Weights of a small image classifier.
Model: 9.31M parameters, 40-pixel images, arch pvt, norm layernorm, widths [48, 96, 192].
Data: trained on seven-segment displays showing three digits, 195000 training examples, 4.5 epochs.
Rows from block 5 of a small image classifier, named by matrix and row number. Rows with one number within an expert belong to one neuron, the router's apart. Each number is 200 + 20 x the weight over its row's rms, rounded and kept within 0 to 999. All counts start at 0. After the name is the row's rms in percent of the matrix's.
After each expert's rows are labels from the 100 images, of 14976, where the router gives the expert most weight on average: "responds to" is what is common among them; "lies over" is the class under the peak. Only what is clearly more common there than usual is listed. The data: seven-segment displays showing three digits.
# router: router (model.blocks.5.mlp.router.weight, 32x96, trained with AdamW), inputs 0-95
# gate: expert gate (model.blocks.5.mlp.gate, 32x48x96), inputs 0-95
# up: expert up (model.blocks.5.mlp.up, 32x48x96), inputs 0-95
# down: expert down (model.blocks.5.mlp.down, 32x96x48, transposed), outputs 0-95

# expert 0
router.0,146,226,198,167,170,202,188,174,214,177,181,212,201,185,162,221,226,174,172,228,189,194,169,232,192,170,205,192,201,203,211,183,210,206,234,207,202,191,179,226,182,217,205,185,208,168,221,189,227,189,209,188,235,179,181,201,234,224,193,178,196,189,200,197,239,223,213,197,236,195,226,177,222,157,220,173,194,220,214,183,225,162,182,232,205,191,188,203,210,206,182,211,191,204,195,220,224
gate.0,182,192,176,177,182,187,203,191,208,194,198,174,203,185,217,183,200,179,196,232,162,214,197,228,191,209,187,188,192,196,199,212,224,199,203,176,171,122,195,205,153,183,238,198,148,183,201,194,180,212,205,167,201,232,207,223,226,212,178,216,205,205,204,209,217,185,229,225,216,211,216,187,212,194,175,201,226,201,193,184,179,209,212,197,187,191,199,228,231,226,178,194,210,168,181,221,197
up.0,150,213,195,179,191,197,201,178,208,196,173,149,205,191,209,184,210,186,218,232,167,220,192,243,186,207,194,188,185,213,203,204,217,215,207,186,178,120,207,213,157,174,219,206,161,167,205,207,166,209,211,167,194,235,197,229,220,203,178,223,212,204,216,203,213,194,220,214,213,205,209,191,208,190,177,203,221,203,183,178,184,193,213,207,202,194,204,235,222,229,179,206,202,179,184,216,208
down.0,153,238,209,213,191,206,204,218,210,237,183,202,170,201,234,188,217,177,185,202,194,195,199,198,190,156,222,227,215,223,232,164,190,196,217,170,187,220,197,201,186,207,158,209,194,208,204,213,202,228,208,209,222,211,193,218,224,201,194,206,192,191,211,210,184,193,221,174,248,173,185,236,210,180,201,238,210,216,169,216,233,184,190,204,186,183,196,183,173,248,235,197,219,206,181,181,175
responds to: the digit 8; the digit 6; red glow; third digit: 6
lies over: lit segment

# expert 15
router.15,144,199,227,188,217,213,185,208,200,195,211,170,212,199,205,196,201,211,193,246,188,188,191,231,189,194,184,183,211,230,219,168,210,207,233,191,168,235,176,195,219,183,205,168,162,173,204,223,156,233,202,162,215,189,213,180,203,191,213,190,234,209,170,186,207,174,207,191,171,193,236,183,237,176,230,221,185,209,196,210,204,190,191,186,175,179,206,200,224,190,237,216,198,221,215,178,208
gate.0,077,182,182,199,192,189,176,199,211,207,188,226,208,164,195,245,164,192,188,193,196,209,171,224,194,195,218,209,188,196,190,216,194,197,204,192,193,192,208,162,220,209,196,213,228,199,237,178,245,205,173,212,188,221,191,218,211,216,184,206,244,192,218,179,229,217,160,204,200,170,224,236,199,233,206,186,196,206,187,196,231,214,209,181,202,220,239,190,174,186,208,182,168,155,210,190,170
up.0,110,203,193,220,206,196,205,236,200,192,179,210,220,187,220,214,239,219,202,232,189,187,221,189,231,194,179,178,172,222,183,221,199,211,179,189,192,215,228,197,268,196,179,187,174,201,201,220,209,209,220,200,187,205,187,202,198,153,184,197,214,198,206,210,220,193,208,224,170,178,208,249,236,184,186,187,177,187,171,181,209,200,239,197,168,205,228,180,220,216,209,227,212,203,200,232,196
down.0,063,255,186,223,186,206,215,198,196,155,235,237,196,191,215,172,188,215,175,198,215,194,215,182,201,211,146,186,160,248,195,201,186,226,222,200,193,192,199,241,214,205,166,203,214,184,211,200,207,194,207,216,228,199,193,191,190,207,200,209,180,191,242,201,222,194,198,210,210,224,212,205,195,182,164,232,189,226,190,192,176,214,216,190,208,211,215,214,202,190,161,186,228,177,208,191,224
responds to: the digit 3; third digit: 3; first digit: 3; second digit: 3
lies over: screen

# expert 16
router.16,098,198,194,213,227,204,212,199,206,186,222,176,225,184,192,190,208,224,213,180,191,189,206,189,241,225,178,202,200,210,196,214,211,178,159,196,179,203,233,186,176,197,202,216,213,197,169,196,227,188,178,217,177,225,210,170,185,206,202,179,212,192,236,227,206,207,236,218,191,211,182,175,190,226,206,230,240,190,197,206,179,217,216,152,223,204,209,157,216,236,215,215,209,172,164,232,184
gate.0,029,215,225,231,204,230,192,199,219,209,163,234,214,203,157,167,188,179,214,205,184,198,172,178,224,220,158,218,182,218,194,201,208,232,196,193,180,151,177,213,184,231,200,202,162,236,198,183,216,180,170,184,209,191,214,201,183,186,203,211,210,191,170,180,199,189,201,200,203,213,219,182,196,213,207,191,175,164,189,190,187,164,222,211,202,200,185,216,170,216,201,187,221,231,194,192,164
up.0,016,221,171,175,200,220,209,220,190,191,222,153,174,184,220,167,217,230,181,206,224,203,206,197,210,178,186,191,231,208,223,204,160,191,208,191,194,235,185,230,212,183,206,182,225,179,223,204,187,196,227,224,184,199,209,186,234,205,200,196,198,209,235,216,220,217,197,197,163,201,187,213,216,174,206,211,229,227,225,170,175,219,161,210,183,188,222,169,198,173,214,225,187,224,215,208,222
down.0,027,210,194,135,234,198,209,179,183,182,221,166,153,204,210,214,237,169,212,225,189,190,199,186,198,176,205,195,229,179,218,197,200,171,205,220,215,191,201,197,202,175,221,200,227,187,183,213,203,229,186,219,176,186,179,186,217,197,193,225,203,228,202,215,208,202,204,196,174,228,198,204,189,214,185,224,222,178,218,200,196,216,230,198,175,191,191,180,195,204,243,224,193,221,158,158,188
responds to: the digit 1; the digit 7; third digit: 1; first digit: 1
lies over: screen

# expert 23
router.23,125,202,189,217,188,161,209,195,168,195,218,184,205,186,224,204,182,240,195,214,223,219,221,191,205,238,182,212,161,188,211,184,196,232,182,237,194,167,180,214,187,186,203,191,200,200,186,199,229,181,246,193,189,220,226,177,174,178,177,175,177,179,218,188,181,219,207,195,187,170,186,195,217,194,175,212,172,201,239,170,178,226,174,213,224,207,191,197,218,201,190,209,207,227,226,178,228
gate.1,176,189,221,169,199,188,200,175,208,232,218,225,225,221,203,193,221,196,195,193,179,208,167,167,210,197,198,174,222,213,180,171,205,245,201,209,206,203,182,228,161,179,181,220,187,236,212,246,215,178,198,205,185,209,201,185,197,171,205,177,157,170,225,202,197,256,171,210,174,202,190,201,189,190,216,194,230,207,237,178,182,162,201,189,194,197,179,200,205,188,209,209,186,207,212,207,199
up.1,134,177,213,193,206,179,198,208,202,189,227,160,186,207,203,252,200,181,232,180,189,175,188,178,200,195,198,164,158,134,204,211,210,175,200,212,197,232,201,206,187,196,251,195,184,207,170,193,193,204,224,205,193,210,210,203,206,205,223,194,217,187,164,222,214,167,193,205,169,199,195,188,214,224,208,183,171,187,199,221,202,209,208,187,174,186,203,171,215,213,177,188,201,179,203,168,235
down.1,158,227,216,250,181,216,195,216,218,239,192,216,168,190,201,169,204,193,197,239,203,193,198,216,202,214,200,200,210,194,176,220,219,192,198,157,176,170,202,232,203,230,169,193,209,201,193,213,221,157,215,219,196,217,215,250,224,206,228,196,202,183,197,209,202,195,183,222,238,219,189,191,211,193,212,205,208,206,150,203,182,171,175,210,192,178,197,163,200,222,192,201,223,186,217,225,185
responds to: the digit 3; the digit 7; style: red glow; first digit: 3
lies over: screen

# expert 29
router.29,100,201,196,190,227,235,184,222,212,200,217,241,218,200,148,193,201,228,179,193,233,183,188,230,218,236,188,194,205,208,200,179,202,264,202,211,193,184,219,182,190,208,176,214,207,242,151,193,203,170,182,184,214,206,203,185,172,188,169,206,187,176,222,194,170,194,208,189,209,206,205,188,189,229,246,196,177,210,210,188,199,217,176,187,198,190,168,214,205,211,207,203,200,180,223,199,199
gate.1,053,231,222,210,144,174,208,183,212,165,187,153,231,191,193,193,210,198,211,194,209,196,192,181,193,183,212,189,188,192,212,217,209,210,176,208,184,198,190,230,210,168,190,190,193,188,196,197,249,201,137,221,164,184,170,177,200,223,208,237,199,170,205,226,182,229,203,207,169,172,219,207,230,209,179,213,218,210,211,199,222,211,223,207,185,203,208,191,216,198,197,219,211,193,209,173,208
up.1,056,203,204,220,209,208,186,193,205,169,239,188,262,193,225,205,248,227,210,194,182,212,193,173,197,220,213,173,221,200,218,206,225,190,201,202,157,176,172,227,207,180,217,186,211,187,203,203,183,216,166,188,180,211,178,155,179,214,208,192,225,169,225,227,201,207,203,206,179,216,171,180,233,181,211,181,184,223,231,185,200,183,212,229,171,191,191,212,220,203,193,198,208,187,204,217,198
down.1,055,211,211,196,160,200,171,193,189,222,190,199,211,194,216,208,176,204,204,184,203,209,198,171,188,213,222,223,237,188,156,197,174,184,230,257,196,190,190,206,223,196,216,220,194,210,195,210,202,171,173,200,203,196,139,189,223,224,214,158,202,196,202,194,188,209,190,200,197,203,211,169,188,230,177,233,215,190,206,233,236,203,180,233,208,172,186,175,217,208,218,219,206,210,170,216,187
responds to: the digit 1; the digit 7; third digit: 1; first digit: 1
lies over: screen

# expert 13
router.13,112,222,224,189,196,176,179,184,217,187,155,200,178,176,178,198,175,185,220,202,196,204,205,186,224,160,228,194,199,195,222,205,225,205,222,203,211,170,188,202,193,209,171,216,189,177,202,226,261,208,179,200,183,197,190,222,225,224,186,195,206,233,212,161,203,201,207,204,232,178,218,232,223,191,219,178,204,211,211,218,200,164,191,238,180,197,185,202,172,201,215,165,182,164,194,214,197
gate.0,105,234,208,230,182,163,209,181,204,176,183,169,208,215,185,171,183,188,197,220,198,203,177,178,227,214,166,209,185,196,204,187,172,193,202,217,194,183,238,220,168,224,146,212,209,134,219,180,208,209,221,227,177,164,199,209,172,199,219,195,208,210,211,187,185,191,184,182,180,215,197,200,226,206,207,204,199,195,207,178,178,201,198,190,217,198,220,154,185,166,217,209,189,196,196,214,199
up.0,111,191,182,200,203,161,188,197,186,218,213,195,216,210,199,173,170,217,196,177,224,181,191,202,200,218,178,201,201,196,215,194,183,163,210,201,185,235,233,198,230,225,179,229,222,190,224,205,224,193,198,224,186,194,189,185,180,200,214,175,209,179,258,165,145,214,179,202,188,247,209,183,176,201,197,209,199,203,200,186,181,225,195,169,206,189,211,173,174,189,179,198,178,205,172,202,162
down.0,108,207,216,128,190,204,186,180,200,223,218,195,208,176,202,215,197,193,206,167,203,189,223,218,179,196,186,205,185,186,232,225,203,198,171,236,225,206,198,230,220,217,205,188,219,211,211,228,196,206,150,190,215,207,188,210,187,194,191,203,237,189,181,215,229,204,181,194,178,231,199,209,160,183,222,240,210,189,214,195,154,195,178,174,173,192,214,218,193,198,187,196,229,198,169,199,213
responds to: the digit 6; dark on pale; second digit: 6; third digit: 6
lies over: screen

# expert 21
router.21,116,188,227,204,220,175,203,210,227,209,206,242,176,216,203,230,200,159,219,171,221,211,196,193,173,201,190,201,220,185,197,214,209,184,162,172,191,226,192,185,177,213,202,238,171,237,176,167,202,187,187,203,179,187,227,207,183,228,192,212,182,194,193,224,174,194,206,197,205,237,218,197,197,207,195,181,157,228,212,228,229,204,231,179,183,215,201,200,178,217,174,161,210,172,209,209,188
gate.0,048,231,199,232,210,229,230,204,204,199,180,152,214,185,209,191,190,192,183,223,207,250,191,192,186,206,214,195,226,221,198,182,187,216,188,226,206,226,172,220,193,197,181,190,197,203,214,204,159,162,211,198,211,228,252,173,197,222,208,196,211,194,183,176,214,195,204,200,200,196,218,237,191,224,206,227,199,182,206,188,189,174,178,201,230,207,209,179,193,147,233,217,177,211,207,226,221
up.0,045,213,168,226,202,184,184,191,210,212,220,192,220,220,196,197,183,193,197,194,186,201,190,189,211,215,224,228,221,214,172,171,217,214,204,205,236,181,240,217,202,196,182,201,202,181,215,184,190,245,210,182,203,204,197,229,196,187,238,165,217,198,178,182,210,180,214,206,212,198,216,207,177,190,191,256,157,204,213,212,183,166,140,201,200,189,211,166,229,191,203,186,175,190,167,208,222
down.0,042,187,189,184,201,201,213,207,191,225,170,195,178,183,200,250,174,207,191,197,179,193,195,194,205,192,201,158,246,195,184,183,214,198,189,187,171,243,198,178,185,191,226,206,153,209,194,229,216,202,183,198,228,194,162,170,206,195,201,208,202,190,202,189,200,189,218,212,265,206,170,208,179,191,201,241,187,187,194,180,222,210,184,230,189,190,209,213,180,248,214,205,218,189,192,218,218
responds to: the digit 5; the digit 2; the digit 6; third digit: 2
lies over: screen

# expert 22
router.22,079,180,182,194,185,198,190,206,207,202,202,194,226,214,158,195,196,200,222,203,201,190,203,187,229,208,169,227,193,202,184,181,196,220,187,170,217,186,221,177,148,195,212,206,223,193,194,207,225,158,190,249,183,245,202,191,176,195,231,219,217,198,222,200,195,229,211,186,189,190,180,185,175,233,178,201,224,176,180,182,175,208,248,232,235,225,216,177,212,213,200,224,209,200,190,191,205
gate.0,322,215,157,183,200,197,200,205,181,225,182,181,212,214,146,184,171,209,219,241,211,228,202,200,183,216,204,216,241,171,182,205,201,199,189,212,210,146,196,206,177,186,213,174,215,182,225,226,204,191,171,219,219,199,197,190,213,222,186,200,201,194,234,187,196,210,217,192,191,209,213,184,184,192,193,193,209,156,212,190,166,190,236,213,207,175,186,158,189,202,209,197,221,236,187,233,214
up.0,303,223,151,176,196,212,196,195,182,225,187,178,199,211,150,186,180,210,215,239,211,228,205,197,177,204,214,212,231,184,182,212,193,200,189,219,208,161,198,190,177,195,219,183,197,170,215,228,205,201,180,225,224,199,180,190,206,220,189,202,208,203,234,191,202,199,216,183,203,203,233,182,187,197,197,198,204,156,203,195,168,183,227,199,210,169,168,155,191,200,199,212,222,248,170,223,222
down.0,291,184,225,160,208,208,198,209,213,208,199,199,237,191,226,195,219,258,192,236,200,201,222,197,201,213,243,243,195,219,197,226,177,184,204,207,226,187,186,219,205,177,218,195,207,192,189,182,205,183,161,203,202,185,221,199,199,190,215,200,187,170,196,200,181,202,204,219,164,210,164,213,180,206,232,184,202,198,181,171,204,188,174,202,198,177,193,188,209,218,197,193,148,217,251,177,223
responds to: the digit 1; first digit: 1; white glow; style: blue glow
lies over: screen

# expert 27
router.27,100,225,183,186,172,181,185,192,191,207,187,162,240,206,189,177,168,225,225,236,179,214,209,227,185,208,235,210,226,189,216,208,174,176,204,223,202,180,208,188,175,161,192,234,206,153,203,237,221,183,212,220,241,212,207,180,200,203,220,195,212,185,223,207,205,187,204,199,203,181,182,182,169,209,184,184,209,226,214,199,172,185,177,203,193,181,247,174,202,201,195,196,210,190,194,224,217
gate.0,105,218,213,256,211,268,194,208,233,217,198,223,226,193,185,190,222,218,231,197,192,155,180,189,204,225,196,227,196,211,180,215,179,195,196,212,189,228,209,181,207,207,219,164,194,208,227,169,197,201,212,228,214,182,203,225,211,206,227,226,208,231,208,172,217,215,198,205,205,220,236,183,225,217,226,191,196,219,190,227,213,186,192,211,211,221,182,192,188,217,223,176,202,186,223,208,197
up.0,112,228,204,182,193,168,188,195,213,180,180,199,220,188,188,192,205,192,179,161,202,227,190,184,210,195,229,216,208,228,163,198,211,231,202,162,188,181,194,208,209,243,168,228,240,193,194,197,178,187,207,185,201,182,197,222,193,211,211,209,202,235,190,197,200,226,215,209,192,204,180,232,158,213,227,212,248,202,222,201,188,179,174,217,222,208,200,203,206,213,220,228,157,190,164,217,180
down.0,097,249,230,199,202,188,168,198,206,208,207,210,200,195,195,197,184,213,210,199,210,205,221,178,199,174,183,195,226,214,228,175,226,216,216,178,207,211,190,203,120,204,178,213,214,204,208,199,186,190,184,187,229,192,205,225,190,207,201,165,162,199,204,163,180,214,212,168,193,200,211,194,237,183,211,191,173,192,192,211,194,186,168,214,175,222,201,198,182,227,235,194,156,196,201,178,172
responds to: the digit 3; first digit: 3
lies over: screen

# expert 14
router.14,130,223,235,230,199,209,219,199,217,204,170,193,202,195,220,212,198,184,216,205,182,182,168,194,158,235,188,227,179,208,209,219,191,184,191,170,169,192,218,190,210,172,216,174,175,203,219,184,180,211,209,201,196,228,208,237,186,196,217,203,203,213,163,208,220,180,187,196,186,198,226,220,222,217,170,195,180,180,187,234,234,173,213,168,174,222,184,214,222,226,201,199,231,162,196,164,205
gate.0,058,199,202,205,179,173,207,222,187,223,193,218,196,205,214,251,182,227,211,248,190,176,195,200,188,195,206,207,198,182,198,143,235,190,219,211,222,218,241,195,185,213,193,199,195,211,212,189,184,227,190,217,202,179,173,159,258,211,206,202,195,210,223,186,196,209,185,215,216,207,230,195,212,190,201,193,203,216,195,248,195,165,230,223,198,229,175,219,210,191,219,210,183,208,176,194,213
up.0,057,212,219,196,184,173,214,234,202,184,182,246,221,181,216,242,195,216,195,220,203,174,205,215,219,205,219,187,215,214,193,200,194,198,199,194,217,201,234,216,181,269,203,217,188,202,179,201,223,143,189,237,175,208,171,181,217,221,189,198,193,199,205,195,184,212,169,211,183,218,245,204,184,210,201,191,232,205,190,205,193,185,225,203,224,229,169,216,203,202,194,219,210,234,191,203,202
down.0,070,189,190,262,196,194,219,218,191,201,201,223,181,224,204,221,204,167,180,198,183,216,170,235,188,194,214,202,193,199,165,202,210,176,193,173,224,187,202,229,191,200,201,195,176,205,188,216,187,217,224,208,191,185,222,215,209,171,192,216,175,218,156,196,241,188,179,162,230,210,225,185,193,220,210,179,205,191,191,201,186,188,176,205,150,200,184,206,206,181,179,208,211,145,214,182,185
responds to: the digit 4; first digit: 4; second digit: 4; third digit: 4
lies over: screen

# expert 2
router.2,127,187,208,218,164,208,200,176,198,201,188,195,206,198,209,212,193,216,201,238,176,183,186,237,183,202,199,196,210,195,191,184,223,173,169,228,198,207,175,234,196,216,207,177,158,190,227,213,200,214,199,188,238,208,184,155,227,181,195,208,237,154,183,190,200,208,192,187,235,211,236,210,197,220,200,212,181,193,188,197,236,210,240,192,174,177,215,217,219,186,221,178,210,168,188,175,224
gate.0,128,213,209,207,204,177,188,161,201,185,221,154,172,191,180,250,237,189,208,179,164,209,199,171,229,220,212,193,186,193,209,196,199,215,174,211,243,209,209,194,205,224,208,192,209,196,182,219,203,203,196,193,198,199,216,208,206,175,216,176,185,181,185,185,195,198,182,197,187,152,201,200,232,231,224,212,223,175,225,242,193,178,193,203,186,184,155,153,201,187,221,191,197,184,179,199,198
up.0,090,202,191,176,214,244,188,232,206,211,189,216,242,195,231,196,148,206,208,193,206,197,227,228,201,192,186,196,200,219,180,195,191,209,216,185,171,203,216,187,202,204,196,227,198,179,240,182,198,228,202,207,228,236,169,205,197,229,182,207,244,191,214,210,200,197,233,185,215,218,227,251,175,209,195,224,193,206,194,207,194,223,207,198,200,228,250,205,201,197,183,206,241,208,209,183,200
down.0,086,219,195,213,202,216,215,198,201,210,185,168,203,205,167,215,207,249,185,188,214,229,178,171,195,196,228,193,200,207,183,172,170,169,216,184,207,234,188,164,204,232,201,180,204,206,215,201,195,195,168,228,216,166,218,202,204,164,207,226,170,188,199,168,230,194,197,207,190,194,194,185,197,231,209,158,206,215,234,216,194,182,169,222,225,190,181,179,208,196,218,160,189,217,232,222,193
responds to: the digit 6; the digit 8; blue glow; third digit: 6
lies over: screen

# expert 10
router.10,111,171,215,209,221,210,224,188,196,215,220,236,180,216,192,212,173,227,188,239,213,205,204,184,178,199,188,249,192,178,223,214,196,182,192,216,191,230,192,183,217,219,168,197,207,235,193,172,184,203,234,187,201,176,246,226,198,186,198,195,185,208,184,206,195,203,180,178,224,175,156,198,208,180,166,211,202,201,172,187,175,226,186,199,198,195,212,166,171,225,217,193,180,244,201,196,207
gate.0,207,185,182,161,177,170,182,224,203,216,201,190,181,184,204,180,194,186,208,190,218,218,189,198,191,201,190,200,201,165,207,209,203,208,204,225,219,213,235,202,228,194,187,216,181,189,173,205,227,202,206,192,224,226,188,217,202,221,205,131,209,187,239,196,187,208,217,219,189,191,180,234,185,189,213,226,234,220,202,206,213,223,222,215,217,221,221,203,156,228,186,158,195,207,188,198,149
up.0,174,166,190,170,173,175,180,200,214,216,195,201,162,205,188,172,184,203,206,214,222,217,191,188,217,193,184,223,207,174,211,197,202,205,197,221,226,188,229,204,194,202,172,220,181,190,168,196,243,208,232,207,226,216,202,221,197,217,194,144,193,188,236,192,196,210,216,198,220,179,167,226,176,185,207,221,237,211,200,206,205,229,218,225,214,210,215,193,160,217,197,164,170,226,194,217,178
down.0,195,188,204,194,215,205,205,220,188,181,179,218,158,216,177,208,173,159,232,188,189,195,217,231,199,191,193,227,222,170,180,210,203,191,195,181,214,221,232,172,180,211,195,188,178,193,201,190,194,236,214,206,177,198,182,200,198,196,187,219,204,185,153,171,209,201,218,211,201,216,254,206,203,218,212,195,232,179,189,214,214,214,253,215,196,182,207,236,183,192,225,182,204,195,163,164,188
responds to: the digit 8; dark on pale; first digit: 8; second digit: 8
lies over: screen

# expert 24
router.24,131,197,189,169,239,232,175,218,209,233,209,171,182,203,203,216,178,195,193,190,191,190,205,203,223,188,218,198,233,211,180,186,199,199,199,200,239,224,215,166,216,230,186,207,224,180,197,186,205,207,171,225,209,225,161,197,197,180,159,220,188,218,221,180,194,184,190,189,226,199,223,234,204,215,218,226,165,163,202,206,242,191,174,209,197,222,191,186,165,192,205,190,167,231,189,199,188
gate.0,101,199,203,194,175,211,177,209,227,223,178,193,215,174,206,202,185,220,211,224,161,222,230,200,244,176,189,185,212,212,220,202,202,211,168,202,179,152,208,206,180,186,179,202,186,193,203,170,197,214,178,225,226,223,184,192,203,241,169,175,213,214,203,213,199,170,189,222,226,198,202,208,233,188,186,245,216,214,208,190,182,175,194,200,187,204,157,194,225,181,222,190,196,233,198,218,235
up.0,094,181,207,219,200,178,201,212,184,196,178,198,178,208,245,208,220,190,211,232,167,173,173,201,203,226,182,218,199,175,197,222,211,192,223,200,206,213,200,179,216,200,196,199,204,213,200,221,222,200,230,176,165,205,165,208,184,183,212,244,214,172,195,226,184,173,188,189,141,219,191,207,196,240,178,185,177,174,185,197,229,186,216,209,168,220,192,252,186,212,212,209,209,189,180,205,189
down.0,060,210,196,232,215,211,214,231,207,187,205,179,205,193,190,223,190,186,202,206,198,208,199,189,172,204,199,192,214,190,234,208,195,233,155,221,210,231,196,206,183,206,193,179,198,205,222,228,159,205,193,172,245,173,217,179,209,224,183,172,214,208,176,218,220,187,193,191,213,201,219,208,174,182,199,198,193,225,196,183,159,197,184,148,228,213,211,204,187,197,188,188,224,220,268,211,221
responds to: the digit 8; third digit: 8; first digit: 8; second digit: 8
lies over: screen; lit segment

# expert 28
router.28,103,208,192,223,173,192,236,210,175,221,206,204,206,219,222,218,201,207,189,185,217,237,200,220,178,218,186,194,219,212,184,228,199,224,203,201,216,176,203,239,205,172,192,217,178,191,230,199,171,183,251,181,188,183,209,170,240,168,189,198,178,207,200,196,209,216,189,198,157,173,182,185,187,222,201,223,204,223,224,199,198,128,187,193,203,191,208,178,195,178,213,201,211,208,198,232,200
gate.0,177,196,183,210,216,218,160,240,212,217,164,228,222,223,189,185,187,202,203,202,205,209,194,161,207,206,202,168,216,212,164,260,204,198,158,192,190,189,217,210,207,198,209,220,188,178,193,193,186,210,186,198,205,232,227,185,176,191,227,181,210,204,179,219,209,177,209,168,174,197,197,195,166,216,217,211,191,179,197,211,195,174,193,150,201,211,206,171,170,218,228,194,181,192,168,221,214
up.0,160,192,200,151,191,184,236,185,200,178,213,190,183,152,198,198,223,209,197,236,212,200,199,240,173,195,230,204,189,192,246,169,189,226,227,205,219,203,206,184,191,214,189,193,208,208,217,186,202,192,199,203,179,202,175,232,251,217,194,219,209,182,232,197,176,200,194,223,216,185,211,200,219,183,182,195,193,237,198,204,176,227,181,231,222,187,209,227,237,216,159,207,202,194,216,200,194
down.0,129,173,219,188,215,202,210,208,214,222,189,217,192,189,192,227,198,180,193,182,215,219,204,233,190,141,172,182,243,193,208,200,199,190,159,199,185,192,205,190,194,202,224,205,150,219,199,209,215,173,202,208,206,186,174,187,236,226,222,221,187,197,218,204,220,190,208,199,231,236,192,201,180,175,195,208,229,208,201,215,222,201,174,210,196,203,198,183,174,209,216,213,265,194,200,196,155
responds to: dark on pale
lies over: surround

# expert 5
router.5,134,196,198,182,233,213,189,202,224,188,231,198,182,183,211,215,204,222,201,189,193,187,206,177,206,182,202,230,222,213,180,200,230,209,194,179,218,244,220,170,191,220,176,180,221,193,206,164,189,244,174,172,207,213,210,247,187,193,222,187,228,205,205,222,193,224,184,178,182,232,198,230,190,214,207,207,172,198,214,214,195,211,177,149,206,194,188,212,193,174,197,183,169,233,176,164,205
gate.0,050,188,200,177,188,156,207,195,180,236,208,211,191,215,190,195,230,179,158,207,193,219,195,183,199,183,192,205,187,175,230,175,231,206,197,210,225,175,219,221,220,212,210,208,171,236,234,215,207,221,189,193,197,204,214,195,228,229,208,183,208,182,224,163,191,160,217,215,247,191,222,213,191,191,179,181,178,203,212,215,172,177,174,212,219,173,189,223,198,183,197,157,180,192,214,223,190
up.0,053,186,188,166,206,221,170,189,188,208,242,182,205,192,212,191,208,227,174,224,199,205,224,197,221,183,215,204,198,249,183,192,189,195,208,211,196,227,178,171,202,170,177,168,203,166,183,207,197,238,217,204,215,204,196,194,184,222,187,248,199,206,189,215,231,209,207,180,189,200,191,193,188,203,207,227,236,179,200,218,238,199,176,203,208,216,184,233,186,174,247,228,172,225,187,183,181
down.0,046,181,187,186,202,178,205,223,198,183,200,225,206,205,218,252,202,182,219,194,189,221,183,234,193,215,213,191,180,205,211,217,226,265,186,210,201,194,160,225,217,179,218,192,178,203,201,201,174,232,203,182,202,189,213,226,181,224,219,170,215,199,183,220,214,190,216,163,193,225,183,188,173,185,208,191,198,199,203,233,161,194,199,197,160,212,172,232,226,181,199,213,205,183,231,215,186
responds to: the digit 3; second digit: 3; first digit: 3; third digit: 3
lies over: screen